python train.py --train_examples=26041 --num_labels=61 --init="trunc_normal_002" --optimizer="muon" --muon_scale="original" --adamw_lr_other_params=0.0018 --epochs=148.9
Rows from block 7 of a small multi-label audio tagger, named by matrix and row number. Each number is 128 + 24 x the weight over its row's rms, rounded and kept within 0 to 255. All counts start at 0. Numbers have three digits each. After the name is the row's rms in percent of the matrix's.
After each channel's rows are labels from the 100 clips, of 14848, where the channel reaches its highest value: "peak on" is the class under the peak. Only what is clearly more common there than usual is listed. The data: synthesised sound scenes: up to three everyday sounds over a background. In brackets: how many of the 100.
# conv: pointwise conv (model.blocks.7.conv.weight, 256x256x1), inputs 0-85

conv.173 092:146161113134102137134130148132160130081104144149142145109094148100130121131126083143133114103111127133128121103132131133119137114127135157104088138099113137139085073132168135185153154133074111140139183083147117107127123104062132127096121121127161094137168154
peak on: explosion (40); car passing (33)

conv.232 101:138117116100118133121136112142116104126141136108126114089128156165119136150127128148105109169110116112126098120116103133082173124131117133094116090131096094107105099104111122138121154127101131110138122136129119120169118088119141130106147099148096164136113152
peak on: bird chirping (88)

conv.91 091:116158119114157100101178093122155126160139136144109118110134179149131161145128114096150105145129129136136103136132125115177124150111170128139111131122126136129084135085117170085127104146135095134102085197150090100100105090081115150089121107134113099178091129
peak on: ball bouncing (93)

conv.141 092:172118101149125107117137170139153160128114174093161134130116156114101136081114107165140116124123156119102143137114112092128159166145108116130142129128104085096132156112144127168175110112162132125167133120119102125116096157185119126133123137146107149110128180
peak on: knocking (43); siren (27)

conv.86 090:156182119162126104148099129165111166127192130131127115108100132145142138111130096107140118176131108130144122131120141106144130198118101120115111122158119119141128134096117142170134105149121105134122125148079117153136104149131112111094126137118117120130087118
peak on: coughing (98)

conv.255 101:140127113118156093119136159115104147140144066109106077087133111144102141139112115129134119143126138119116204140140086143112132129106141126109094133106128121091092097109131113109134116147134133079166092133124098147133173112106100155111122113125118081154106156
peak on: doorbell (59); bird chirping (31)

conv.209 097:103112124121118130155105155103102109108162176135104119184118113147117121123189121157112104142131116155139164129152131170072141102149141122144124117102101105127087141130108108130150131126088162152111145094118127132130129133109115113113153062106084109138124160
peak on: laughter (41)

conv.85 105:144119109101121086149130116123109118120143143095146184084102113114146119096115128139119161149119119128149116130111120134129153137144112150119146156103141114126124112178157092167130108124145163124152134121170158125138093119103156088113145111131132124106076119
peak on: door slam (94)

conv.18 102:126126127106095156107123102151092074103083096118135163121106169062144127127161164102138150109134124152125179168143090154085101119127126126141109125111155093113123123122150100114125177109141109092102152168142150129134173125089120114129163143094103160116114169
peak on: car horn (99)

conv.197 104:105117125137128138116139127118123166149051085117096148115184087105090105156115050198177124137169133115125126118148138117125131148128087137125136097146096122144131130140151093098142107110130126110111123124122107125169121131128139127149157095159143149096134104
peak on: knocking (67)

conv.152 096:118080068121130107123123106128117137104117130141150116125138097139137133144096123113128131138120114152160120123105132125158130125134149133118168099117128110119131133109132120102114129100085159144155163085156124120092117146095092071122111115192156133101096134
peak on: footsteps (94)

conv.238 091:081074154130162141152143128133185140151119155127108148183145146140168088125124099113149096089116093116131142092149107169128134097128132092137125107149166141136118114184114163136092104129112128126131158165112112124092144145121144139124150086104128112116136147
peak on: water drop (66)

conv.220 105:136129167124199113137098114115126153110123127127086105108122145111109088164119134111157188121136106137138167152154087127085099120125111137098102130107152063097137136133118132137153152105154146083133129153141108145156154137187088136133102164121124130146164107
peak on: doorbell (60); church bell (40)

conv.90 095:137152113113179125104129133116111125144160088130129147142119154119122119128154084085151098122136118115113099118126135096158177109109092121152141136116124172154148066136126088107162149102088124086177116144112096083143134128073117121107090098091108144144136095
peak on: bird chirping (48)

conv.46 096:113120098154090109118177090116139165110160090117137156111123101121038111123129091115111111131152144105077141156118117122119118175123118130123123121154086146127108130121102152124124147118129120139170101129105138109118105101141137133155131154131156101122144127
peak on: church bell (73)

conv.11 099:161139138106105083146104097149147181162135081084146088152108095127117152120099146150107128120138111159138118115125119106087130139117167112156171091133110125087120123108114147124135133119165115155119140175125121171109106096100117116141117118162076102134118105
peak on: meowing (83)

conv.124 101:119119098125123124142159150135127126145161110081097124130132128104115109133142123133127102138119131136130105133110125167084111142117099135096149166109102108094113170157134135109154106111150182100156114123137087142103094085141128138170135128081176151118123102
peak on: meowing (31); laughter (27)

conv.249 099:146129131120154144140117159100118094132110094091130112157119142145151164104142159141146097166154123079116092082165079168123109078099087113121098143157147123119122119155085114111131131129114148100128094127108111101107123117139106120163122143119159101131122108
peak on: coughing (98)

conv.140 099:137095155085146100114139132102091105126103075121138138130151120130086156144108152094107142107111100128078133163150088156167107088114105113160118148127115153159092128108105117115131112132131137081071112146116120096136096103144130106125073142110114121148112058
peak on: coughing (56)

conv.1 099:144099117105104130109153113137100129155117073117141081122143086121118129131081139147120109158133116117126096104137169123096113082126122138136126109078113120160140133093095113130086138148108182126130131135133145108140144117121150138163161100104167075101133146
peak on: frog croaking (73)

conv.27 097:192134113152127165127101163118130090085068126114095092134125156132128137134113116106105130126139109114142102141115110143162096140125143139086103120156087107124139142160101148131130119130107081107102128162171110094120083123116074102095145155114145109167154164
peak on: laughter (36); laser zap (25)

conv.10 098:128141150104168144094121115176141113144136105146115111120101121111148158164140142125091101091149156092129138160123111164102157117118146129155145143132116088153125089111151144136141151128133149130160110114122112140175185085107163094126089127144119134158125096
peak on: bird chirping (51)

conv.35 100:122134155196115104130119131173166110105154105108161134127205121131155137102081153105138132127106130121142131156145140093124134089142137140128116097158120091158098155148176132139101111142135122124100062118123068123156110139122165139141117138116115153130107080
peak on: sawing (81)

conv.218 096:122119117121133126116167120123128122166134126148126132117133147127101108148149115130125161134140100115193152126147080097097148149089143211151132079146107169138121135148124130133112137109143159123132131133156131191166109146149131121097154117133131155142133127
peak on: laughter (39); thunder (25)

conv.104 104:140085101085124092129133146131088109123128123140151121129089121076126149141103192134118204104120100119126142106124137138087115125119128120119159145145114125136155098107121138131120144102112070120107152124100147119141142111127130126160174139120140121125122102
peak on: phone ringing (74)

conv.252 104:148077106111112094134138122157096108127113120136147121126103167131124106134141120128149125084105126129150109130176152141079073112125095160118113104185136212152158140084125115124134122139167118090105093156172133119102109155100134149137164128117141168100142119
peak on: coughing (34)

conv.62 099:100160135102149134130137100103122156162136110167144119094121116108127127137175111131123109101127155138090117114088117117155134082111170122145087131096077140156125116079145131082136133122144120122128127121124137159128121143142109082127115109171109171142107163
peak on: frog croaking (42)

conv.130 103:120108163147146111136129127124117087119162125126126108198137149144112140169102144107137152109137132105140080133150154135128159126091150125126089101114114122125103132105131157116189144160129120181140085086129129111127150129141135151136129112075111105135095153
peak on: water drop (90)

conv.240 100:171084134118173091109174123178154142117134106130081194117128123086114124144140104143169162091137090125088118161121114090101114107101112176145111098087121160141142088134170138168112185141120123113142126106158132128140113127108136106105129142096087164109170107
peak on: explosion (100)

conv.75 097:121129100110127087138108136151129087135140125099150160134077122091111137134111137133124118148116128128107174117181110183133125140174125120114156119135138173117129108095098140129154174180108107112147131150179159120087129162123083126154103109124129104113080099
peak on: whistle (73)

conv.94 091:123085120115117103162157126144083086089146140148087146099162126155155147084170117105121123133129130145126109121090116141110152145113114108108127096090101101165132159119172185127081122087141139144140139115104149114117125104085160132082117077117098112113158134
peak on: fly buzzing (93)

conv.80 104:114079126121137115120146107158110093122142096100130165114085109110126177142110140099136111128136113146110122167128079125106123161114132111116170127100101121137111164082112133118150114103107116138142122078169173131157118125148157128161150186107111131147143129
peak on: church bell (75)

conv.162 096:127174107113135135126143114132132129104175081119072147130111155124156113094120148122140205060119109119102085143107158140134144117155105163137127137096126112101126139123145112112124160109138118150148127099143138167155133097114104117123117132077123125121121106
peak on: whistle (94)

conv.73 094:120131106171118145088139078165095131129120154080132097145158102141151091138096088102161131159187077139094128108096124087112114145156126125141123091153138115128094144124143127133181118154129111119100108170101143129145138107094104162119155091099143168136162110
peak on: laser zap (62)

conv.29 105:117097106118118141093133105103144093133153122100113139177156115098133125127136157102112157123125110149151094112111158111087123136119105136127100110094135090134110132111137133121126098099155144119144126144134133135200086131146122138121099141095105167101094150
peak on: whistle (100)

conv.126 102:121101193087124144135083074109112104122123137167116114135131119145111126133160167098143146110138137123126110145103141093126121107109177091106106129140124115133170143142139129148111094116145124127140136142156172132115094127117085153145113095085123147142123113
peak on: speech (80)

conv.187 098:119145123178162096099172136142177130129130125097150111104138104122137100118106095114187088138116139153125142103162124176106135135102098095148094131095155114161093114123134138172148111134138140135120109140129119130109137157107115095113133108150123144125129135
peak on: meowing (95)

conv.243 101:111128121103148111100090106113123112060123108121127145106146125127115143131104139115133096094126094135115218166113091117138143125135091113154079147114085121115118127109137147212123170113116131110140145114117112166106139118128107131124136123119114154138136169
peak on: doorbell (99)

conv.68 099:133109124086090098093111105137150112095099118115136105116113135124145133119113129139094132164135172094141111141120115137073150135130141122084124135120096176132118159084138136125123142151115151057128106155145127149124085121134143142115136128124107118117124126
peak on: knocking (65)

conv.39 098:131097114116129131135125127130118141115144100110112165133125137125108142138137158160121145107136127118148137104129134079141109107155140115124129121123164152134090157148090118115175135117156086134140115180080148103135133124121114105123078170126167122135125104
peak on: melody (31)

conv.49 101:109130110158138130131151129096132094115085072095146080116124115120115157125137133147118140154157095142156121145141179135080085106123095139137115139105123140104123112112105156082134115162073129100156128128156116116092139128131111136103123151117100214138152162
peak on: snoring (99)

conv.156 103:148129117123129111148075108155123101132156123112138103121101149131151121133073146131118112071144111132154110137137171129110114128134141095182099108084132121132110145126123141111134127149093088153117110129116168132136117101117121127111149144131123166129096102
peak on: footsteps (71)

conv.34 103:138115129102139099190084108146140126098136135141094121108102137176111144126104118112129101145148151112120092114117092138118094146127138181148106149109172138101109143100114122156105146163130135133157133106121136149092113143131183156140117104089166119111191148
peak on: fly buzzing (100)

conv.242 100:145111146114122132139121116147137127079099100098109114127122106142124126126152136176126097141122110147144095125091101131135113112134117115138128106152172150106128187119133146132120157141179132173137130109122134099098154089122159112144164077132185114119079121
peak on: melody (63); knocking (32)

conv.111 106:118097136096158149122119119152122147112097134112127134165140129134000132074139141133102105118159115114149130121107136156174149137140119119134097095154142138123126144132141174135096145134124158139101127130149142124156135138139138166115153131103147155123099111
peak on: water drop (60)

conv.48 105:144099072130118093117133137145195094115146129121128126092101081108113076161133142105106192134095110126154132130161107166111136146120153147115161118128135161121119153126162094092105105153127101116100094130122147120128106137127107121128187120148093148103127112
peak on: laughter (71)

conv.112 101:198194175118151129109134117154061108174094117128087116103154149104115132139099136116145125165145142139128155156135126098090122124142102104143089125149140083157125089111117121132125148143155147129115093136120132169166135137117102104150116148096093114113114124
peak on: coughing (96)

conv.0 098:126112124122143150142115107097164107160122135113112146071108149132095126157135114107176130109134101137093101138079100107184077103154146139134185143111113073144136150092106099126130123137120106125137111114101177146138145105117098101129143114078131152136136113
peak on: whoosh (76)

conv.196 094:121139145129135143142147130124121143139133156090131112139158119136159092107138148093126108122089125142117185123142107089128166147114164107154127105121141121146095148125138139082147124159118106117086059155105169126107109128112143105145120126127134153124155177
peak on: water drop (55)

conv.43 102:117136137136137124154173157115156159129097145097103166189121066092160107084115137118113116103129147131087167096119133097121109159125095133160099098146094123145094132145158129110113128124140074118117136095120145125133142203103117127143157120153126128092118119
peak on: knocking (64); water drop (25)

conv.206 095:145129101106128106150122104131124114127125085107153140123122075111135134142157130169117157144122098136124136105116114098123138102115178133125098114119141125139121114135109108158128126129121124152160114143119153144137181155127101108096152135091123151090160102
peak on: melody (47); church bell (36)

conv.244 101:127141146101092078150112132108142111139134207108116092095138087110078137155129127133164155159101108134150103142115164184165116139119133131131130125088135112115107167096172109153117142119103119146121152149140158113117111100159119135118110120176142180114087099
peak on: whoosh (67); footsteps (29)

conv.231 099:153131095127120110151140046130162142107063139102089122111117176167105131146127137110103173073114175079137113143164127108125111114151150102168127117129164098116149104113117158107105116127126077104140111112125110138109139139119152138144111087146129109134164125
peak on: ball bouncing (97)

conv.16 102:152118116101117115106105128136123095145188107094134152101132157151174106120147138136154143126164197088120144144171170105154168113128143135127154135153097140105128135140110112092073121148146148129137099144076148148106106110096107118103094083177140150138142102
peak on: door slam (63); ball bouncing (27)

conv.9 095:118136116149148136127131142120106101145182152126128158114122147128091114146138149129102067145151162112142095112073106148128104104118144120083128101146123105136112134117126106065146116143122154141155172109132153158106139121132142121091151115121116138123141156
peak on: howling (31)

conv.2 100:103117101156140136145132168119105125168104127102124119170125136173170099110132160151136139137112142129130137124116152146078132125113150127114078156115144128134144129128098130119142113133159133114072106121102132072129145084103103138133126100216069115103127111
peak on: footsteps (93)

conv.101 102:120116167114121102149088121083165096131141199122099137125118097130122120140102118109144139120115135143152113142127143163125137134139100130120109097109140088110123134098139092154152153101101135107098130113105142109098108114102132159128169115117160172127114119
peak on: whoosh (100)

conv.81 101:154128147097115094172116110123096111124126091116126113115162130221125111111130124119156143078148101127136101131108095112093155105110136105162121135129187108130133116138117099113138153150048151100105114135139127136152141163161136117175141078119077167131119123
peak on: fly buzzing (100)

conv.155 104:161159105141135116114109132114114082137131107114128128112069146117115159123120120127130108119127106105148092157120161102115134106124112112129148147099082090136139149114104153151158111100115143073159113117126110119135089115140084130151092183105192122139109137
peak on: church bell (42)

conv.96 098:189077152127102150107114150144125152134108163087130132127160133097127133128128149112149161111125154088110130153109126151117166139138126088119151165129121141093137153122141096164130134165174099092106117101121097158155141126098090124147107100125082095161155146
peak on: zipper (34)

conv.161 100:084129130114128093119119192142126118150125135120153097096117143117123111129130129078146133097091137157139113085132118099128122091115102142151185117120141114147157112101120114134149077100083162115142079164125169087094121148144116158122151092102143104093120082
peak on: door slam (29)

conv.230 102:099151136101081081163144108126133125191155132149126118174132102120075105102122177156108139102146116106097176125165122155129101128146131100110104107131092131105169110131145101132108176149115094144127098094136118130122124126100130147141112098104156100142120148
peak on: water drop (35)

conv.236 095:119149168146118112120152119173098116116170105137113198092139076147129186140120153151125134106148103143159146164117194118155139151111114141159102125126146118152104102158134095122121160137110130146116112150135130099146131159118117138092128117116131149145115094
peak on: explosion (69)

conv.201 097:150124152123174113102136148145165089110117140126110134133167086123108206132099154149157095103164139141134116118111131091113139138108148134126156134137131108118126109119132131135131094122134096152141129106076134109119079109117108127124090144117121131119166130
peak on: door slam (80)

conv.118 100:139118150126117076091139104139115110095110122097140082109120156121113110134141158142095122103148127154118095146108091121130172151147112128152106207117083132117151109145126150195162196116122173118129137104175149139108140121108096112098105161111156183114162119
peak on: church bell (98)

conv.5 100:142137156097130153118104147124157114127139087112122136113166129122117130124079126144118143122117115097125151128110179112127162133110134126142140122120111103119104090145079116154103082099112128121140112137164121167147093172104134094097107120074123116147114078
peak on: barking (96)

conv.186 099:135110096095122114119100094142158116120127121133108127111140142119134162124120119152149085112187135107102121131093081130130122145147156074118119157131128115142129126112119114116149152129132152075103145163120085132171123130113122124130140117149152084133113139
peak on: melody (46)

conv.70 102:113126111137116158100089126117072133127120170110084105181105096122121113129111112131089096133129150112141118091137152147115127085121100122140102129148127080108130110127087077180134114087154101164113120142131139160120126128135087139145133118098131098126164137
peak on: laser zap (88)

conv.44 101:113146144127147100100095132150151110128134098109156115111114060138073147172123116103122150120156158089132117156125163089116132108135092099161110110178100142138138173184131145119133125098115125145132110136122155136112114106128106122104149126137133104109120159
peak on: knocking (86)

conv.26 103:111186111094108127122106093128140127087170143113086123126119142124147106156111145166126138140123134151134194120119116123118167147164136147168129152139124145087127147089119112103128121125146142145145119121122109150189119149086125125095130140157140143116156127
peak on: whistle (70); door slam (26)

conv.100 102:106116161129131102144120095095146096133132143064095086137156142136109134117141138105115158117104108137124146122118112108101090082115122111099107075118129118149117154110094150110121095177154111103162116087123136153132135146075099161137163119174162132130139114
peak on: spray hiss (100)

conv.167 105:134126172146114063112113098132124144174128103162138154155159154092129136122106139093110119120107109143147115129144145160139131142122093119094159085133124164119143126104111116151122092172153140154132116184133145154117117125098071109104124142095134113090151148
peak on: laser zap (63); glass breaking (35)

conv.125 107:150072115128107105156128121122111142105137129114091132187111092145142118105138158123148148114102141133117122095146170143141160129107129113127131174141164133120105131147144084104144090087142117103142110073170105139098141145183144134139113161110145113130125119
peak on: spray hiss (49); fly buzzing (32)

conv.45 096:092124114109106100116127136149124126103102100139123153185136137117153139124151133120128112118111124092140113077187130134142158117206111072123108123109133145134135151145121124123118162118169134121089113148140121120153093085111100118103170138111128140104132155
peak on: water drop (39)

conv.93 099:161135092112168113108146101130096132097085176136101150174151164118122102157118185129168127152128137161124089119158154152061127142126127126096122159137112086127109125125119082109118125145114122150152092128106141080144161066145119108122093150136146141120136112
peak on: water drop (64); zipper (33)

conv.64 104:130129091123135108167111154143095171113081121101094121155155177193131150117132118119131114121130177106171147115111129121143163126102068119125109151113146128104110144123129127105131092145090151144066139145122112147127117160167098134096116122138117089165110151
peak on: meowing (79)

conv.170 105:138141048146142125140142133147128145165159116101129120095169125152122120117107077147127134119178143114148066117144146146130173154163121112145127133122123160110135099167090123128167124130129101141157101124148105175148087132138109105129117131126134140139113137
peak on: bird chirping (85)

conv.38 103:093110107123093101145143153138116143109146091120134149088112135122148121155123126125088103096146119133158139110118143147130136079135145111136114119123160149101156152130138152109121128119151152150136120101102114116120115178154139168122109127136147157134099129
peak on: frog croaking (78)

conv.166 099:146204127176168123097140102093146113120074147146111088131103101098152114113146148107118181117149118124131137145130115135102115078131172127157109111088139125112140133140111135113100136124139175145133104140095133106124090118164135120107107127122120102147135097
peak on: zipper (33)

conv.19 095:119114126128166127116157144113118109122116178118112126150130122112127111108092153110117175136120115093107066071135107121099094106124136139082112161128157129098125112138123103095095126126136127155173120128109175152151129148155170126087110129142113145135135099
peak on: coughing (35)

conv.8 092:114117186176145119195115112132111117099105091102122120084132137134132158130142096185112117101135101136146161129097168186151109150157110107139111122095082111160126161120137165137122176151144126136117140087123088119083102102134091143098161116116159124147152147
peak on: speech (28)

conv.234 100:136141149163150136143140146129151152128134124112123119169158146104126133118151182132121092130085143139123130157126120120153057084129120127110077119117128126156144095121186163136162108116129123130106097149116135148110117128144110089110120191106134104148128110
peak on: sawing (94)

conv.117 092:104159104106177111176112098166139110151158119122120108096124138148126163110108084118164102106159133101144099089125112151153117150143130111124145111168069071079102089105086121134114128111099131141146126134143116098156143108103118109062133132126135096083141121
peak on: bird chirping (91)

conv.25 101:096096168096089073091138142120169163093102120109140109152123143169156153103151135164126127132160076089107077147157114138131150167123129112105130180103152101154169179118108109175130155096140154122141142134120118110111125143105145056136146141116151144092102119
peak on: melody (54); laughter (38)

conv.82 100:100162114150098126175119120159145109119119104158090081121127159111104142129128132082103125136178136117098106142143137136134161117189150165157107160116084133123100153118143110109099150190119087127115139130107122126129080121148110180128083116181139136193099100
peak on: ball bouncing (100)

conv.129 100:139127096139096154114154138143146131157112100113130135159146121128116089157144173098138157120144106137132107193095129129115149125122085143124138160144167120130131099110116158120197158155120131152135096123122115111152146161173113131151127123103123117124116126
peak on: spray hiss (68)

conv.216 102:135126116151118140128120105163134119169150134120144127129118129110135134094141121141159137135095122132137106135130143053110134120168118098140140121172115123133084112120164149169110197094162118115133131129139114160155123146157110124124152099147118130094116107
peak on: barking (63)

conv.136 097:135112127109160077124129132121093162169129141114120098144132143110133152147120165149136132132110101100153127129116169101152116140100098110104113106129133139148133122095120089120115117146110079094125094127130159146130107127125088122132116108120091069159111139
peak on: frog croaking (99)

conv.116 100:122105175139102140106108128112163088160117123119165132138085147109125112140094132123127118161118122133129136125111118133123102181130149091098125124136112107094114097112126093139108112161116123124124152115178087161145135131078128138193090153154112169174140128
peak on: sawing (54)

conv.158 103:155113116119139144135119120109113153126153141131089092152110145139122149147115139095104127094161116103118114181098136108109107125141112097108139091081139131113092187110162127127165118159121136150110112088118126152140073104129093109158125103078124161088093135
peak on: whoosh (82)

conv.165 102:145116154099090119110065129099134164098120114091105091158157126178126127157128136170129136110101101132088095146129098107097082133121120114123126168125088123114116153171094141114123099135126129105137119142127126114135128134103159128105090155117141115122103113
peak on: howling (92)

conv.248 101:135132152115103149141127117118129122127134111097171100142145106145134149094123134090136131098124135129125123122105131128138085108147123117155090106109127107111151127142091125176160103171123150143109131137096171117079124073102173151108127116136126149100121100
peak on: spray hiss (100)

conv.147 103:126118164153096141080114107158117086125113140136130069063132092137115120167124161155109136095130125113125131094157165208098106132102158096173071113152122184129114094136130129165142105147154143125128123132138102142120072110167142123120146102143131106136169134
peak on: barking (88)

conv.137 098:142144137102105132103145151175068131088079102123151137127137130144156135109127126145099133106130142137131160123104104093114112140142087163133152132083137115148146127118114098118123141123129082118085116155121125132090112090110128146122091125146144191094149140
peak on: door slam (84)

conv.185 106:135104156152123130129145154114143158112132137109186125110121148134114132059121153123112231142137129159178137133112116146120126094156163103141094137077147157127151143164081086121113128106156114123149133120134125124142156123117122100152103092165099144117119096
peak on: spray hiss (85)

conv.222 100:138135111096146169181119115136119107106127144111112118131107066069135130171094103102128153153117144123123101130118158128083169151148114120128130134169157109126136117146192114137115133110116114143151101175105158129137139104138122170129112148131107131082114112
peak on: knocking (86)

conv.78 102:144082132077152101141089097139160113111155129131101098165152140122149157114124135114151183117118152111161120141149119098134145154122143094169120129127135114125136161140110118118131118153151151135163081145136108139142108111149081132137184105083099158128121084
peak on: whistle (53); laser zap (35)

conv.7 096:122125121131104106121117120114143109115135126106084159116146138139152146113163132147124102149109129135147120156182135128132125095142141104105114133156109110124098117125091179115184130086097122160148122138107102088132093117101173105155145141100166121113181093
peak on: laser zap (100)

conv.114 105:201110126143100160175122116108091110128148086105124142123096104165133134128120144141119139141111113104137117126109078112076157132123113131085153116128128108134119152103148115148127091105113139131093099094152138117127127108148148151137098135121108163109115129
peak on: fly buzzing (85)

conv.192 105:160086164132132121077081135130126128108114144165152173152129093111149132112136120141124122112119160164093122134119101117119126092141087160160128131155110134143127141130163118151114141130159121080129102115166139107168127128115109153148109124130160149117120108
peak on: knocking (51)

conv.151 106:132123113121111122118108121130126095138167115093115121105170096134117167156140099146158112136156146149134115119156132085181122097097143134111137125100085162120098155128122127111145106091129144165101117160151121136144127119095106098138154123148110146106101143
peak on: barking (42)

conv.135 100:125135135111112132133109151151124123110160099135093135103121130174142130133153115124117098117100112116113113162131124101082128103125137159133079117101071136126162134153089153106137193091134120127143143072144092131120124119113121110128127115088109129128125139
peak on: explosion (100)

conv.245 109:107136148118123159139128143127087074168147131138125103131133094160108112182133131112146109103078181113114119132087121094114131123168137140131157131121114136112143121141136103109138072140155126082140089126113136127163158124119157109150117130162169145106100106
peak on: door slam (80)

conv.92 101:149116147130129096093125152093171120092116111122131120139080144125113140133110131102121100113088129134117187121104106114140120112126115091122140096125114115124123081133128133136180110127110102110186142153134127172109172136127064155130075150125107143125111143
peak on: doorbell (100)

conv.212 095:149088110091138140094140136080124137162149153100113157116133092129122077141109144130107153116121101141100095101123118121121153119145127125124138132102148130116166101123127101094100143164094128148101136088140139133130130149128083116141133149128121099110105144
peak on: spray hiss (89)

conv.139 098:167102135092147115198143114124131114145160093125139114111159092137141143131111158152104058106106145117118106130159134170135151145147108119110139134106162079152124110142105163116109101123087116106138113122128085078129117158180177117108134111137153108091139100
peak on: fly buzzing (87)

conv.134 100:161122125133117130174115131082184136086129130113110124144157117151180152099125129164145116064130125149106133117189117136115128118090106123126181151113147104124139157106136132108115112147142122143104090111129140093109140168144131132110099117126171138133128185
peak on: fly buzzing (45)